Weights of a small image embedding model: arch vit, norm layernorm.
Rows from block 2 of a small image embedding model, named by matrix and row number. Rows with one number belong to one neuron. Each number is 500 + 50 x the weight over its row's rms, rounded and kept within 0 to 999. All counts start at 0. Numbers have three digits each.
After each neuron's rows are labels from the 100 images, of 14848, where the neuron reaches its highest value: "lies over" is the class under the peak. Only what is clearly more common there than usual is listed. The data: flat shapes of many kinds, plain or patterned, on busy backdrops. In brackets: how many of the 100.
# fc1: MLP up (model.blocks.2.mlp.fc1.weight, 1536x384), inputs 96-191
# fc2: MLP down (model.blocks.2.mlp.fc2.weight, 384x1536, transposed), outputs 96-191

fc1.196:509554439454542533462485501581445512491480432466419559466430460593546522580480458543460526613462585502450482485444483464516595545514353387527563479492517321441470473504529559456575466444516586519466458563531467528540482372569534462521591467440507569561528551501523511516573463455504528497
fc2.196:414580489496550533446519524472531463493532463474370460502582434607494500461477572530524535511522451435526450474468460477480567538571418467553560464446420528404443399377506514542506598592554574464501519541444367509511561474440484527544510540548480463547528422425522459534509452474526509558
lies over: frame (27)

fc1.722:533508465455509475400502477508514517519580524609479442437509581532517437506578447516423527535449396546524509472528573466442463471463455450506435479388449545507481529564535452520530348564529474482499518527533547471382508475472542476480454533479355479457559499554491491506528490510463522513
fc2.722:452467507546460532613537533510585491559532498547536566494498514580580451439449550550489458522506399552475457518571487485551490502546479538539527558530508513522487507550552484486486477512465477474563428492575490542506478513535535562490436479565482424467473489479500537495539560514461585506
lies over: gear (26)

fc1.447:530568479518511538426499502577609526493441554505528435460503523483486532441473512533483500516492480494473496510476429427469529434464534477493433506479514494488473462466476556419464565558565496501523539480490525514530547538604570427490480489460420540465505538530588514462537516482505561547
fc2.447:546624545403439479528512490565465448468430488456423472486520466517520420555576461561542410510472537450578524594518588415471521494530560422511453506456535426564542493530504548394560472554509568564536532592563561494529538488536499513525459476537560509535496512460489556353514526569522430606
lies over: gear (30)

fc1.450:513437519388356527477522562530623459428529405567386535520513501516477403481550496459542572623512476450304557544602521605570544493485558582479534598559453474538539408421611475504486562498427573475496422516394456492423446417525450542532539552442446515496535410474475545462508510453604511491
fc2.450:456536464472446543489462466542525442370517468493527584487514527493468427412552519538537425604471522536499444437551545555581544466515500488540618496506494487461353592432566443466429470502497510512474444506543527449429522398563517531433497507463422456533460511486539519431551596478539450519
lies over: ring (28)

fc1.413:552618435514479497585501571487454431473476458513449560569564499512601500558519440445458494565530545569434404492516462512443480526491486441486391545569413500539511492481496421512536436546548525556553547468477520471546493454413468483484471467478482503500460507482454550557517527538566485544
fc2.413:510441481460522500444483500423514460526562446502490586533492501505569492589438536516553465554607454509522538442492509479524566518511542506550467417540521437538511497485495515506458531553377427497501461507545432420525591458500558507461468512476513493511468413447531491480498477574542541495
lies over: gear (31)

fc1.751:504578515564436533562507416498480524441503495541547523473420573578467471519526466589492492449502474453501397508430513509488460566413565483478543464441493405467462588552551431485422506413513543553549403554496518473515559459482437473464517486402429490468490554509457505532461519511476570507
fc2.751:553439533534473504480554533535627467512519560492494545546493549556545578501494420503519543527507433492462504458482496421605414486375477517392452534620497484437537521416507483448572556496593584432534525472487542574456502518502545516580522478438431449558473541514537485493483477454544498481
lies over: ring (28)

fc1.707:483437494470483501490499528484564453364516449551470504495606494448509519509500493518471508539473562547537535554568459498530542520565444585450484457441469546531434525452568494521476453506564481477429430468525503417494488424503633559597391503528566494550532434533546491497444510499591524561
fc2.707:507417522370512482598448463622586536508489451494376498497547450370496450505573501415516443478386548470501482551538435458518502503527483562463549486424544398551590459483537531442448563491513521538449434557437621497508513522555446462514509593487446445531444586589452460464506391414524537507
lies over: flower (28)